A small image VAE, trained from scratch: encoder patch size [2, 2], 48750 training examples.
Rows from block 3 of the encoder of a small image VAE, named by matrix and row number. Rows with one number belong to one neuron. Each number is 128 + 32 x the weight over its row's rms, rounded and kept within 0 to 255. All counts start at 0. Numbers have three digits each.
Before each neuron's rows are labels from the 100 images, of 14848, where the neuron reaches its largest size: "strongest on" is what is common among them; "lies over" is the class under the peak. Only what is clearly more common there than usual is listed. The data: simulated fluorescence microscopy of cells.
# gate: MLP gate (encoder.blocks.3.mlp.gate.weight, 160x64), inputs 0-63
# fc1: MLP up (encoder.blocks.3.mlp.fc1.weight, 160x64), inputs 0-63
# fc2: MLP down (encoder.blocks.3.mlp.fc2.weight, 64x160, transposed), outputs 0-63

strongest on: yellow stain; ring around the nucleus
lies over: cytoplasm
gate.85:128109094163090131128167186139161155122087109142152112097164088143092101120112145164128122145117132180108156110107102090081151171036066171110135151132120147150080160138074101155094124173194108
fc1.85:089079082169142169109127146104160144129134106094175089065102111080106151144158216145114115159129096125116112145095108117135151096091114165101220148150156125137144183089126117135141147152190103
fc2.85:118136115147113115117146094121189106095142113114094129152099153128083147163115153139088113105104118142117117123150099113127124137133096056064147115245159154166122161202168102153114166080123181

strongest on: red stain; ring around the nucleus
lies over: cytoplasm
gate.35:101085090166173132114138146115158131164137071159132098136141109138178159160128187194107154148111126173079170124118134120094138174076145123137171100150050153126091069171073121125107144159128096
fc1.35:185117147103065117097099138166169152073123138134131102111082123143128063238100088095113110142103127098133138126192119130151111055150110116111106172111157104133083140095124173157144154115130122
fc2.35:143115110128149123156111116112113124151160173135082148108030156140088188110125139111061121096146152156117122134144142109139165095111131226146156138182157133157086108082125124188152103171092099

strongest on: yellow stain; ring around the nucleus; crowded; cells: ten or more
lies over: cytoplasm
gate.147:092167163125133134123092126048151147143123135162110127168114144117118132139123075119110101099140193107201101148148110131156067105164123127137079121137108160101152097126206081075060114114078102
fc1.147:159194187143146197144176141126156068097162144119116132137110148134110126111102035115143124084150154105185114118171126125178093136149132091165110115120121147131116100135168139104077113068068145
fc2.147:115119105096106110145142148112188063103090118125040137151110144141072153176155140146104124117079114170133111142159095122132124129122133078122143114243135154161108133183135129134130162117098191

strongest on: red stain; ring around the nucleus
lies over: cytoplasm
gate.135:134101114122150147134170123079127099153147092173123124128135108120149210095092120215106135124145123136112185122081141122093130185106134107100132082183050134126086093168123063161097117149107121
fc1.135:170162147105091139126117146197150136051139161104119107155129140133135103141134092096117125084115119129151148139188144166126129065163124101156116197058181099118154173109152205130174119144145096
fc2.135:167147096143147131139141133086087103144136171150092150105052154109105172134133104118090114111120132126159100120121147096147206108086125229115157125161151143156053130112122128170134099199110098

strongest on: red stain; ring around the nucleus
lies over: cytoplasm
gate.48:129122179135145159115139133075149099145138091169116098131113121115100185081139131190063139141148143117153136097088121160095133188132129123140168099168069160131122070167135062142044134079113132
fc1.48:117121101089120115142145142180116146109128198118105151139170173128117063151157143041147121107119113100156128137154119122174135052142133137148062193107190136170151153106149146127181128163161150
fc2.48:137141100160157147150132086090089107158171178149082155105065159107110170129097110089084117131129139127137099117123148094144197121090114202094154130179161146156094138097135094186136098193117091

strongest on: yellow stain; ring around the nucleus
lies over: cytoplasm
gate.28:132094125157108137112109095147138098160149093113119110103167118105089125096113120088052141116164096202164131124119149156085092147137114153143141209131207161150129091096127059154127191120170120
fc1.28:096144098220088161174107135167149114138185094131151131083116070082104166132151151129141164153118134156116086083120144109083118109093133087152128205130169130136133088165167092156122134114179097
fc2.28:127158124164112123133136144098150094114117092131134135134123116093164088149130149129197101113088100093164122146117111133111193139135134040047126099115176118138147127204196086109121165093179162

strongest on: yellow stain; ring around the nucleus
lies over: cytoplasm
gate.110:079094101135134095112073094084112176115161112113088133182134101171073115100110155111090100121119115107075110152165114102173124118113183071169131118144123099129113122156050078107113092091087169
fc1.110:112152117102141104082087112105113153136130133159108183215162130130145120101117101069117125066128117084100132153159142121198118112110175107186164138153118134143093109144116158132120049078063151
fc2.110:142146095136125125074148109110189112104136120152139155120122162114118119182118146136134098082071090112121118094118110103148139137147070037112147146159143154176115171193153117158097142079132224

strongest on: yellow stain; ring around the nucleus
lies over: cytoplasm
gate.40:163170118166109129126151156183130148132109124138131146034192093129075132106129106086133144134116151151168109112126089133101142140126114122143203201196142118146101151083114116098132202156168132
fc1.40:083137163121131103103100086134139068084083126137099165196113156107148088115129153180139083113143120080099145133168158140141141134149204169129103051133149132117125179130192094118123091083100135
fc2.40:133098160103124138136112098144037147152165134122173139105120122146104149107135086117068141149156159137108153116122155137147100138108128215182133136140123114106104128044073184126139074183142073

strongest on: green stain; ring around the nucleus
lies over: cytoplasm
gate.51:127163134146159149117129140199118117077130178056121105081121129113143086130107128086163085126134128104134157147137116144143131062145134118121216171126185138209203151105120141142135121142172121
fc1.51:170093143102145165134126140168144130066163196075122106168124159167140046126146130093123095131150140085128145135189105132108176013129121135100097112128134107125173125151131155120164141118100125
fc2.51:124099170102128126147113164159141131189122130105144090158187085170136179102087162109155144119149139168084147133157112163087087072178159095148076125142096088079115079124076107131157164068133123

strongest on: red stain; ring around the nucleus; few cells; cells: one or two
lies over: cytoplasm
gate.36:164134137138156115146124110091151153186131111182107147138129103141083154068137141133103158149132105177144069115034072148130120197131146101143079151121056155132099121115134112147069168100100112
fc1.36:112134127133108113148110111230130120116146161069122122142161155151127085140145122017103109118132136118131093122128104137149113065126129104135090123103181152208179145137138172134153142095184146
fc2.36:133139084142115153136146103081097096136173174155104157095105158090130091161107105093122112136104107089172103126089156090156184165073120158099179126122213171174163164135147137137128088193131109